A small image classifier, trained from scratch: 9800 steps.
Rows from block 2 of a small image classifier, named by matrix and row number. Rows with one number belong to one neuron. Each number is 128 + 32 x the weight over its row's rms, rounded and kept within 0 to 255. All counts start at 0. Numbers have three digits each.
After each neuron's rows are labels from the 100 images, of 14848, where the neuron reaches its highest value: "top examples" is what is common among them. Only what is clearly more common there than usual is listed. The data: larger renderings of crowded toy scenes. In brackets: how many of the 100.
# fc1: MLP up (model.blocks.2.mlp.fc1.weight, 768x192), inputs 0-63
# fc2: MLP down (model.blocks.2.mlp.fc2.weight, 192x768, transposed), outputs 0-63

fc1.29:112106126097115107116087129098091099165166097153131040114180139127142153109067129137111118162072068115133154138147120126080143187088121136108156139122089118117110147124137151108080074134126080
fc2.29:132129136127185148169125150136158154146110104083145152197116100166085106141130088138104124054155126102190099148059108124158155068160153132180142159103122146141175120141142132162135161139125145
top examples: airplane (35)

fc1.702:201127107165142132102119167109160109152116105113145111138126120155159159147159166080112107139130088112143130117106132134134145127122140120095157109147136063165079176078149126146109119147143107
fc2.702:121115103163143071120090162151085090170178161121147140136119150177121098153120121094115092094094114125116119128159154102142169143111064166111130110142097144152095136133151132113130127118125180
top examples: light from the right (77); arch (30)

fc1.264:163214043138193128157058108158104108161111098124168090130144075104149152118116172121119102064077111094141124111133157134133155122090187148085133147217089134125077140129133029159095153129147132
fc2.264:134127080093165139188154190155109071157186162124139077089133070061111085156108155084120112157118131126128145150130183115109103119091182129087114153178097153150125139126097080174082127117123124
top examples: light from behind the scene (59); ice cream (55); hammer (38)

fc1.749:139139069127159137168134121131083079185130171145129068126156118113108143119114121091126105154120116024148091138151181113096130081086140162128131153164130142129106144145125109098103133144139108
fc2.749:138146117139102100172188192058090092120174123057115134176094167122061124108106121134157121096124168153085131058200099151110154107105162097150123098113084157168124175139099085091157199133124154
top examples: ice cream (31)

fc1.739:087142105136092148104139100113147165163155156096135157104164145161186131106182174152082132068117132136111193103151100129159118096072120140155137103091155095150058123091203077134198147152142101
fc2.739:156116132110102167154136034118132085141107079185169149126077176100118151133147134087143123145150094106142082194180077088103092143069156124133112071125074127089119169097098105182087095140136143
top examples: barrel (48); tree (32)

fc1.529:147143126142108147085122072147161131157116163176183119131121146109164095127133133131127087159179120170170110150167080134156132121107130119088121133165131134075151152106107138131131060161076099
fc2.529:125101095086120124164121181151132145098123110168115107115156141054117144164124076214123134190156054160126182098047143094100130092151179122164110125156098136100125124184077141109143130069118159
top examples: hammer (37)

fc1.645:138100164126150087093130118069170083156132065104130160156127149122188085099106160190172172160127072108144121130130127133118104168136124139164118117159169110111146147104113091109125145088113112
fc2.645:141116153120132091134155096094109093106157120108182115136134176114072139067076171145123049151113148101129121097131142098128182128069094154094177117070111117099086124156101154161092099099158126
top examples: umbrella (32)

fc1.334:137102156107160139131133156089155068122086090119162127115158179108131122156093133117161151133137105143224145130080123139104080124105086179168131133072062069079170157099151074139131167096133071
fc2.334:171107198098136079119112142134146161140132145109126147106177139106126124113126120117139141115178117115084132174144133073111157088045110148100141191088050145112095102120125123116168186098117095
top examples: trophy (31)

fc1.508:148140101085086160113094120118140145109155170135167171148163175121123145138102133151152056107126138135091148197165129104134102142148124119128140133148057118090117152161114151097131109164164165
fc2.508:114134164134127111171158102145146164086173182168088121114147129185157113128070108109173149158117095140167138124167122107159156119128157109161104158137103157112157073133169142118069151091160104
top examples: boat (30)

fc1.754:141098138141105130142142186100129170123082111138146108157127130123135113128162195138122159133088115067107111170083122129141165142137110148112179105102121167130119199097181099091100127161125108
fc2.754:123116136109127103130086082143191125000141105126107133113098184131155131144121086159152155093151169161134108188163150171107150133103150126157086127115090135069081083081103122132128155105113132
top examples: count: two (47)

fc1.517:110134107182128075138111136101138062154142109054125092234113129150178115140104097170136142137091111110121156111146168121127125136136158113100162150170117122116100142108175152127137149142159086
fc2.517:102070178121100142135129192086140104129156119158085103141109125073163123111124149139117079158179039132064131110072102176154133150100182139132158108077105105130172149114089143103137122105138078
top examples: candle (32)

fc1.748:187134149095099189183118131098156157132149159083127154149140113205109128130171133196135188089060102176208142196123132139116112132122158144133137103081136121114137148110092070143173153126112092
fc2.748:066139064143121039156153164190101111134137175134120153128139165129127160122136170092143104140168141088067145100155087106131124098174129148115090173120049100125148114104142137096133205110112102
top examples: pine (38)

fc1.588:177106125128114143160132083111080182195141130050136095123120099124145128083097141137112122113044120107124103110147146106141121128079106133089124073089127100132121133135244189094098100132123138
fc2.588:040154125102126102139103187120104127151142133149147104109139076106140157127145101153132093145112130159129155188101104131142140118108092135143115173158169174144113125174120133174052091136137110
top examples: boat (34)

fc1.414:161144131094123156103197062110216156171097131101136155164113113175214089114132117137084142114072117132126115165153139122128156121133166109165194149137133111134066150161159144156146136114181107
fc2.414:159071154104114124166068160098141089097025108083101171159119141092167118115081165116061104132163182090165092131137164135115162119163102164105126098121138130103169123099081144113089124169145153
top examples: house (32); largest object: house (25)

fc1.492:161131089093141080143182155135179154124115113151101085209139133127130071099125153113144193117087079140148125125174139149105103150079163146077165128148136119121178204081183165063104065142149102
fc2.492:128203087108163108152126140147153141031186127164119113080087094142131195157140157130117159083106152179123139125159138162182154174140135106085154089151150123147070163159108168082117170121150091
top examples: count: two (42)

fc1.737:148057113126097178142176130124162146142095134108121106167176115162174092143071138130087147157091108137144055093178132109130150098140052136084099127079145175075136149144138119141096144057162083
fc2.737:096153116179131133091155094117071053155091086167111081129098138117140115101153089083171097124093144077163190114112076149141130153174127132160103174162130121113113139063130155127110089146112103
top examples: light from the right (95); pine (41); lamp (34)

fc1.6:122165095148181164122144052105156121143107115064199196124185119135160109137152101109130113124147148079127128090098092138105170138147146042099146131069109112132099135112169131102126089144146104
fc2.6:134082112102147056112118128132141101131053121109138145073087130125134162059108113174114152096144083157136142146157145042106155137130111130122153128118141089046098094078115178193106131169135086
top examples: house (29)

fc1.112:144124103172074178071124118160143167150140149135156146120143108114109134121136247088115079138082136067106122128139121134161132132084095147078106091100144131138166170110122164124105167113133113
fc2.112:095129135142084157107136126139134127156179114143082169173093135092094134105155141114064147162133142146170147104108069092099119112162154168079163119071129177099141172056126099157120077124114120
top examples: light from the left (75)

fc1.582:157111131095138093086134164148101071146100052140160176148136112156153132149094148101149123117154085148169120144179116088102126143138119124198144098145134110163095249079146104133170130120126144
fc2.582:170111120185126129124183138081171207156184159076145074102145068128143128099162126152103112129098111186175144091085151144069079125111115128083119181130112175161184170140161119116104142144113144
top examples: light from behind the scene (85)

fc1.539:149103163130135140137076112183136104157079132124122132132178157089165173096143133111117105100103107111103096087096157110093156097106185177086169155155075147150146170093109112140094075108131089
fc2.539:153087169150138159084138183135141177128117074084149141166106078154154127115108108118120196130153134161124118119102107135159149117169140150149121134093097088124109162139135112125109174170105112
top examples: barrel (35); largest object: barrel (29)

fc1.734:098159109152079140117173116140123137195117056090136054141112143094109105126155103126149152083129117091055145068121110094151139147110126136076108113131152117132078155126162163126111142117074067
fc2.734:139124128132108120050134179079130141126082134221147126112087086102141110112070142080107089141114101123134164153092188137166095183204148179142170124153132137100151136128152083116119168190143140
top examples: sofa (31)

fc1.511:133140166116149141174118085148088112132208154107094107141116132090121085118115106130194168130165142108125145133120133130098199127131104130140113161150162136117114126109144145119137072133128132
fc2.511:118130099146131098166159180120099080113157096104097112154153161143130086108119081114166111106082133162095098106193119154179177098145130135102163155175106114097126165104132044156138169134149133
top examples: tree (29)

fc1.125:129084058103171109082123150137143098115108155125142121122137112144173040127080167079136137183102128090105119107105126156070137094102140145099116114179144069151095106100124155134094128141138118
fc2.125:124101157091124100091095119156176149177126096126138167118091091123106106168127160106152117172151111190115090177112145123108152143157132156146101136138160116118180067106171164166053120114149117
top examples: boat (35)

fc1.505:101160128090152090115097129197126106157123092106125149121119160102109151126170120186151126101161134095083149160131095142206115141098193101116219136176116077132069120134136100134185141155129081
fc2.505:141093148187126096068196111128120064165066079182101091110133115104133133125146141132193100097106071063189171099123153142137121155097150132163161140164187149103162137109142110170109163120124098
top examples: light from the left (99); pine (37)

fc1.120:121152144136125149133104097137115067168089158183142153106174127198089127059165174099150131082119129080054148145145112147108071081088169100166115160129128100146097154108122111108107116168151078
fc2.120:105114098055135125118130145119140141183090164113065085170161194141090124120153122069118110132101087071181176068152113123153049112116153107148159101111116097148126185143145075174154182125148121
top examples: tree (32)

fc1.339:133134076114195113099123117093157101134125078074119074186131138141178112145081152160144163114146126178096170164110168097130131155198195126120176154165125135113086130140107092163154080095170095
fc2.339:105096167140115132114127119116146184151112130046095166142120147098090103137107098091114104137170087098119127145161180127130148105109139161073147154093055063172152125112154090194148121148131141
top examples: house (46)

fc1.351:110188123150138171068212122086128079151080150109145147157107102125134100119105132149126099130174103119086121120140144148176129130146143139191179129164146096143061140121172125095116106158147094
fc2.351:170133076140127084082139131161111081140195165144149107101163122127196221131133100171093105098121151159161101169162218116193096168151128111112155115181170118135109146091149176113090159180169114
top examples: candle (40); arch (36); largest object: arch (26)

fc1.430:113139103128094109098129083133135145167196085171156189076095118081152141121088159138156217105088030101138199043141144119138111163129114123195174152149109096118089162086110146133189174119180114
fc2.430:142100156179102147118133162153146119100108137151110106074166124126190163116167137146102088133098145121125145075084113154113182138095179073109129127117121163122098144197090104175151086121160187
top examples: light from the right (52)

fc1.527:148160142155111124087126100129080138184111143102134144166140171099160111146131138115124200147124119102131165138162137119094099118142171151115161092136094186160105110151162174127091155107166104
fc2.527:151102061143105052148090125135164100115147159139087149095101105107064122117128134173136114119113096128135109091123132127135118131116087137138078112241124148159160129106145106165152152090090055
top examples: count: two (40)

fc1.61:131101092131205107117110130179134135156097126136122132147085118153067161161151187148125107119117082098170160125173119103104210120057070142153150115144159135072081126174202120172102143117084128
fc2.61:108079170139150097128145086168127124150130156162187197112144128143143155162183164116168125145086100147114130122094041113144149115121099156119156138136153162121084104109164194201142137169151076
top examples: mushroom (49); largest object: mushroom (41)

fc1.528:140111154161120185072141077152146103207163153134104113098142053088108114104078157163174099196133090122075149149161181158108149191133100144137066126133153131131072134145184111114135123146111065
fc2.528:128089147130100135161147118131107095118142130082078180215115129080183139135166100118082156144117120112119104083158082101170167028131182132197180151140103111102173128147157093129129182133112116
top examples: airplane (30)

fc1.380:162124149103161102132159104105191151178115145108129132132080121150175136081148124112146141086125099109069135087138083122152129110133150190155151093077076106094071160155167107174159100093151079
fc2.380:120148110152130121163085095136121145142107144118123120099131096124122167164142116073103112121163139115149083167142153118133110096061169150145145154140169150146150177104117071127162115126156135
top examples: light from the right (57); tree (32)

fc1.24:139148133132207117092179195107105078185164072129114065171170106130179090084128166144145136092082092150135098054107110142138102150102078087171118151133123170118131183048127115120090131086115109
fc2.24:177113150186109169150122075119093120203106085140089110147164202122097160078164164123155131146100119138086187139153133121128140111104128120130117169122106163056116120125197103166117142112097127
top examples: light from the right (65)

fc1.179:135121159120132142142094057123167192175129134131164133140123153086103146142172112109075136070119101165126111116138161170071142153070101165140127152127111095126144168115132157153177115090163126
fc2.179:082143169171134150151196134092154091140119109115106127101092144135137148134135102146096143154054115132128132098087111121100096161125111110158083131093149137086124174112129151128132151172147146
top examples: count: six (42)

fc1.250:130138108064182157099106110175135104147102097116140100122142126146166093099116094129158157075125051146143207137023066150108134136129161095222109088055133148112120146112083085127130072112159138
fc2.250:200120163094176154087152086133165148102116134100145121130155137232121092115110091166155085090131110134133111102132151128086166139148131069073111156154104096131122131120092119127125097128127156
top examples: house (29)

fc1.766:136161062089164134074050101164139127146032173136163106126163171198158067123108152107097117150074107129144054089161085082165154143125087148123126106168113092123116149144131091134141099148148122
fc2.766:147126132157150081093176133136170112161152129118095142154109118176201150166163164106119135142127091136107138184151146143102184121111107071127126168155140152158129094166143119108131158095141176
top examples: boat (33)

fc1.669:120074147121100160125081150146124055123122174157150140102155132161114091130104167105110174155194081166116085107133091139096136180125125175138138064101122088163122205095156109158122123109149117
fc2.669:104165135141125171121169140155111151100160209154123153131152111106166147102105142137115110156119108172101099179111108137135135114156105195067127192114142133081108156134136114118115120144140113
top examples: light from the left (63)

fc1.464:136104165082136114135107127075132139093123117034144132185167149070125077120106088107074080170147099105092065166137143113167149117133105113153178141116117085115128168159140120180167125145159101
fc2.464:144112140060082153105091151143146142113166107130089109086140197115102062102156149121087123119179120115207118127151158154096094067097153134128163116093128130063155098137144125143119146160123101
top examples: barrel (39)

fc1.198:133097090169146122082104114130127101141113116131131077087137133139156125109073173130146121122100101117160103138105179122092122166076120139098098095195090098143071144146102130146126131107124106
fc2.198:092134165123147135139077142153120131144096108102168096086087136137146099132145128130090147084120142166136083152115068053160169076189117123092109106143062162102157122051160105144117123070139113
top examples: ladder (62)

fc1.480:144104133109172117169182101137157137213124175078133100115132156154151179106092096109165141142119060121099093142146204089163153127072098163153161109081181094125118131060168138160120158104109085
fc2.480:094171180126128125106122162129100117188126067106108213118071128060135146110114071204070101114209138119143181115157133093113103139197159119164076137104155171109137102164103102154110152115105154
top examples: trophy (30)

fc1.60:090147150074138118113168153111121152141123065127167132102149112178154092070141135116131141118158093148093130165109078137091096146131130108130095131136071109140068158105159137130134061122143100
fc2.60:132152121096109085146138134103161146174076092102103083084141172130141169164145119158181101083107107079125108115132110110190130082089101155183185121135091141172177135191154168107150091153123101
top examples: umbrella (40)

fc1.482:112106198170128127143131147098173159164170154138139136178088155058116109129055092151127148128128112121084158136097101133142138140113194133176162116114154142133097134064092115117139079104119138
fc2.482:139137096117130100115133163164102131119165151090150098145160112181129132203200121117164143089089122122203068096123191089101142089122126061147120116070087162128187139143102143169158164105126097
top examples: airplane (33)

fc1.268:132114126084142138159088122179140134158092116141129161108137131111058142141174153162150126100113126123102089157099131140158131132140186121105176157148092111175125149147117150172145102156127076
fc2.268:136127148149139087057133101101129083126064078146104088074046159110106141125181125151153123116142128093167147122090102133141099161139146150150139161179139131121100130091153079137136137129131092
top examples: light from the left (93); pine (44)

fc1.293:133136155109137146141102014119116128123130134111189111117151113135103104089124103098160137159118116096182160099082101159128155106151156156131138170107143154129153224127157098138078109129159149
fc2.293:163140145115144112123108130173096082148156182133131168093175137205120141107156078096112070174205161118118126122110075156087097148124092145126129105149135114156124183125109164105116105128103120
top examples: light from behind the scene (61)

fc1.446:072126114109115176081132166095131176166110177130153118172111154067154118127159156099140099065058119051114163107124154139129186106123148124126152159122153099078108137137169097096148135131131088
fc2.446:182115148102149121112195103136119131138125152137105157117167088093225110091144122139180111123123157160147143134104149175125126156137129176136158140143157100169110124116148146109137120117175036
top examples: ladder (47)

fc1.97:089227072131171116128117145140084107170117069130133064121122086110127102124119134084121161111153150076134087114159136135134076119137077117154140118236096105135088136144113130138105122147146070
fc2.97:106117083163127073126077160134087103156147136136110189104130142122131149165045114170128109084112135123123136140100166145111204152151117124119142099079094178137122090102102157120110134087132121
top examples: trophy (33)

fc1.57:133143130113126083109104078092092100151104079111166130149164158123100117151150071122093132153108121101118084186153070123140114124112101124200198123112112097114156194163079092140147125107175101
fc2.57:090116118147112111144136114129173144139144093134129126081146114109106094110116152153132096137143092113100120111125182119108071174170120123112141169087154082116156127122155181098127139085154100
top examples: sofa (33)

fc1.500:128161048104132095144146085116116150162158081147134125127172171102134144086141096181126138178135145140127112109055119124135117094092125139145115108119153125098131164074092145131135115088169129
fc2.500:221114147093149132118008082155145129184120123110198129113111127095125125119094124095145184180124103151124147175146104138091139199113082113102130173117077172150052121126116121100132136147143185
top examples: count: two (43)

fc1.26:163123093113115137140123155120212126107077101183124133164112158136140067138139170170069129208121092143126113195156104163127119142124103144188107107158138071111179179135118153092145115101120142
fc2.26:119133136113103137145122161065061107102104109049169129203089117142145128107072140138151132061135118113119180111077123115153120125125116115160181147109078127119095103108201096138132111133114147
top examples: tree (34)

fc1.146:108061158138188114099171164168130157134139127160139160118095177093110074129117173099129174130150142090082120072105114119137169131114121127074117117096138103143110110136189150175070138104157080
fc2.146:091150123118093193080146179130157131156143132110124148152153133122174171136120169175104083134129104136087082145164137170099099167133184120164134144106137110151174139065147096046164105163144121
top examples: pine (34)

fc1.565:204148144058162098137144136121093136160124133193127108101081100204158142082077170165100132125100064181088126148138128142122145137069129122181131109084169137135176137112143161124167127119106152
fc2.565:094134137151108169130118090136124147175095158097112136142099150165118176093144078144146098201117105118099102100132057082069123119123122095131122111106125120134126152103079098135135083161137167
top examples: pine (46); largest object: pine (25)

fc1.169:136147158174168197138146128183142143144123145139146152080170095077147080154067077074143113109180095131080085129144138180126117155096110168082167113136126116156162139145160122114087069138191089
fc2.169:222124116134127106122131149132052093125165137137105126137106083140117111182195117146148117125143118070158137139161113083110092052125139127099140116160170099112111152135122138143116095147127109
top examples: count: six (43); arch (32)

fc1.490:135140074085141200099123106134174152119141203103140144136132061110167139079126106082149063090153105122114110128166134133157158110146133109160174123101063128154085182126168128075140140161145079
fc2.490:118160125107084136147134171158123143140146196122133178123210127137157093139136129138130138108151164143114115089120167161107103120167067107102093184185215129152117145195159172173141129157164069
top examples: house (37); arch (30)

fc1.386:138172083138101174087069098175176121161118104111141129134157133135092113091155183116072120109094097102112129170105184106140203060118116120137108155168117158109126180074192109087131083111091121
fc2.386:176068149116081129103121045104129131138122104088154156137141105163113151086170072157120175111167169177175063144118100124130112123066169100125123158116141178107158160113081128139089101141117160
top examples: light from behind the scene (82)

fc1.36:113111076134176108131110077105154121142107109138127116129150168174115115159104132124188111135082127141108124185083159117135151184156172151082144080158128129114085142164139161111154134104101094
fc2.36:150103182131159173109125098143135165136163115125125150157144081106130114154117068116148097130157113125072083131159167074130151173141118125143119135167092122157154099124126156138076146178135135
top examples: boat (32)

fc1.58:164115186134131143121185142069108149143084143130162118174122127076094101138093114069126161133190106075145116139135071113060102174181152147132114165155063178115118192170137074181083097097125160
fc2.58:143168152113152126078128136179060156122200109120149136121120055139125117103115067093114170094079140141128151145061106142117106115141142089119075156132189100118106147085120133112126102127089062
top examples: light from behind the scene (70)

fc1.767:131145069136113173173157149136135114127125131152164149154191109172105118107131164107143151092159131100188074163151069166050089108170096111122123141179129169109073153167160106181104053093174145
fc2.767:144157091142180155109103154114090109128133101148146131098114131112137088107143111116089105169156128109169181141078099188140093111121122110149093170182137121133141113134095193157034102173122121
top examples: ice cream (31)

fc1.88:143136137139114174180061097062142139164118127139149169128173197137128134096161143075102059143087130116085132158189096189154074163122199179119186106075117127134061167114143127136112043170142115
fc2.88:106133133079148115144110142177152111119154143117143134126178061126065116161169071078099164120084160094117146102104077115076133189188112119128110114170125137148095169073107170075074075140144088
top examples: count: six (41)

fc1.212:118107148117155122135101115164182141097113163131145121150103126082079127141106155111074141153137116116113214101137078135103184138149128150157128128093143090069181161122116180183091025127185129
fc2.212:135130117146197154132145095119041163165184120110098136094188129146147126125108082141208067126197113106139100143144156127092081182108118151145100054105118111144116159181059120142082179105117138
top examples: sofa (32)

fc1.37:127139120036124198129159100112184077135121212156140160122140188111140116090141100135113108088158125137096133165142152146072151127170133138150201094150091145109166153116135159145122106174092110
fc2.37:158169151102123093132161115130145102080173094091142151119160165154143091112101140126079194125138122158203179136124134126118092078138144138128084134122196087144159114178098150137161108103176146
top examples: barrel (30)

fc1.54:144109171152115093114122131129166105136138128106143146133117086122087147131144117107123097090087127145128094107073064118091168101090153147153109110192078121108106174111155095146131109137151078
fc2.54:093089083167124185122157099120114186126123173130159116115143111114155128128114159148088093123149157117098113093166131117145162179104080133155127138047104093120168129112172093156131160128163088
top examples: barrel (39); largest object: barrel (31)

fc1.55:177110105157130138116146156164156159143189156090135170168150057094143163098095132125091131126158091071082135109171106128147135088171080085122169055169113119065115169110139155073097094127193110
fc2.55:179115130103151083102101123158162161125090173123122166109128136196115125116077136111123085150138122089163124123152092075119119080130105115131166177147178058150084120139171131148111150137161085
top examples: sofa (30)

fc1.374:167087161180173112170136146167141158158091114096127102118143161114087091093108171187122129139097141068155078140117148214131141149070170163136180156173149097080085142151169108099126068149117088
fc2.374:126139086090141155144166140077166030187151088142106184101131139138119101132099158090107106204153102067128108135209118176139152102132157149151135186148115151083151092082122177129169141108119119
top examples: umbrella (33)

fc1.450:115122128064148165125157116157140164172163100084147154174139084091180097131139163122154156109093105074155127141131194154136115109115159151134136109121182055136088109155168125066176145058125116
fc2.450:149097145191122132123096165122142062131158118178118123150120082167083077102153176174196129128123087099081119121132208086105087102143076074136097115069077138124162074092157143179057148135160102
top examples: mushroom (30); its colour: white (25)

fc1.237:106152085113146171081086141100191126167134164118149137157087138062170111120083173103102085102153113163123168123155089135191151136111155132118114181156125134149054137114153151119098132174097117
fc2.237:101109094110101084137085082215125170104123180151148171117168102174168149182127134128099131158157108224147158189114136138089092140145053074153170113138149146169120131147132181183132102130161055
top examples: candle (51)

fc1.45:197108099115144112129149147112145108112090148115119096172109175157108047090145106096166098134136114140217158166090106170139088147172119121123128146168131057154072192096125060093106103085135127
fc2.45:139095131131142106124136132102124140093091069142126052149134125151083111115160164093102119133144116119166097167111121119131153141092088143099107098091072192111124194094148107225132134121127096
top examples: trophy (40)

fc1.299:146135098101074204150161138186101098137113201103164140146189098116163088127109175149159132108077115108136129137156078184148156105123163072113166176134104111102118149165121119150122111143158070
fc2.299:114124082122137130128109128142133117069161184107113165102143120117138108184142066112129120173172143105151058135180136138060112141115136168082073116097133142101063097139113155112170091144157160
top examples: tree (30)

fc1.662:181118121121145134127091123129142144137105121093134116132132145136079112120113135158130105097072127089178106131124186115074104136123141110103163114212158105099097173168122137124121164126131079
fc2.662:134094103130133118118134125131138114148113057083119151156153221137122077106069157165131107150107088136170122125174143116109126082090107149139158060104055127126120135115103088203153115134134115
top examples: mushroom (65); largest object: mushroom (36); umbrella (30)

fc1.316:119125084126166188106085145053143118120115175138155113127134144131158114132094111144101064143101138100098130117143121107171143155075076128103118112162054057130078145107112130111105182166163123
fc2.316:094146112120152086121142113158146137174154135191128155133114088154158108118142117142148062150145092201155118120158087146100147103143148112195085141166092139152134069110109081090075167079129109
top examples: boat (42); ladder (37)

fc1.700:116155070120135184116096122142148096203122132136133104153106111088093158123047115129139164129074141091108141113139080189137111086151077141114137135028130167153124121126123150139133134107162071
fc2.700:078143103147148121128124129164149160117105212154125137124059159118074114157122126111116111186104094141114062218134171099155129101129209086137072096112165096131144129098088092040103168142147134
top examples: pine (43); largest object: pine (25)

fc1.51:138199117098139103162092129141138093122160125141168122090143119135123127120139122088181153045120132092171161123174147050112139131158181124109087158124123096058073128142119096207164066101156142
fc2.51:127077117153102087171170084088077186115107108077103132162116153071086047103158192133132163110108159134119132123117118093110084112095114062078104102105163131132084088170171135166144058116135108
top examples: light from the right (74)

fc1.717:176135055160118141053142090121149113203154190167131096119139114198121132066174169114112110101136098090123147123180160097105141122163130115146131110131065187080098161131137181111127098095092101
fc2.717:114083172127127107153141108113095123107082060110158160156143098115147124127061161113196109172109138170081128173092125112153138096143150126144136130088079117064140097163158116188111092158133109
top examples: mushroom (31)

fc1.278:135134059110107185137150110123164118133126068153116160140151120124129181109072212176107059087105148067080149138194087099115146138070099107084123166113104121058170131170116122105108155131140125
fc2.278:141150070111107146084133135147118157131188132138114116153095087132175091115153096111073134083112091121163169111143109121132153117228153118215108199136148176096134110126135141083130175083143131
top examples: light from the right (62)

fc1.393:118170107108156091165146127098115148146153090152127105133143091152123131159116124127092121143178113162148177105094121175131195163124139109120154143165079203121123138143109100147071157116156145
fc2.393:118150191167114117136077155140115125144135153143059082137074124141140151114090124141120173107079111166131195133066117144163129101173167121113078173108091176160120139051119150121193074108133080
top examples: hammer (36)

fc1.459:097192113139168148112117123091129123145164162081135063113096093106162119094073130135126138131085114113113161126124154143126198136130094102132167169150119201137145160078093143117096160183142146
fc2.459:111131107113121149188186135103076045185173171170119091155117146089085144099137114176130086092115071133169140095143141158184150103109193115156172175124064143085151131154120068099104156105120094
top examples: ice cream (32); hammer (31)

fc1.84:140184032084099142158126116130142163154196152122136161144127113132166136089133121152128077129139141051136157126115163129185125127141147136123160121091165123090096203123125153145165132116171072
fc2.84:072127122108126117179158147120153147142099111134120084164180100113106087156089108096128151122133162124167070093114113150096089092122098144130127140161117146065127121166141109124143147092141105
top examples: house (44); largest object: house (31)

fc1.103:150116138078144103148132126099153127136144121074144117165121088161128150082171141130161233130140123146104100122138088085040180161120112135153156135080125157126088140059145109107120119110161143
fc2.103:155125146088144134131077114124101088106188096164095122157065123103067115133126105097142158093140120193201158099118117122148184085126112095134136177162063120118128090143115146109141081142146126
top examples: light from the left (65)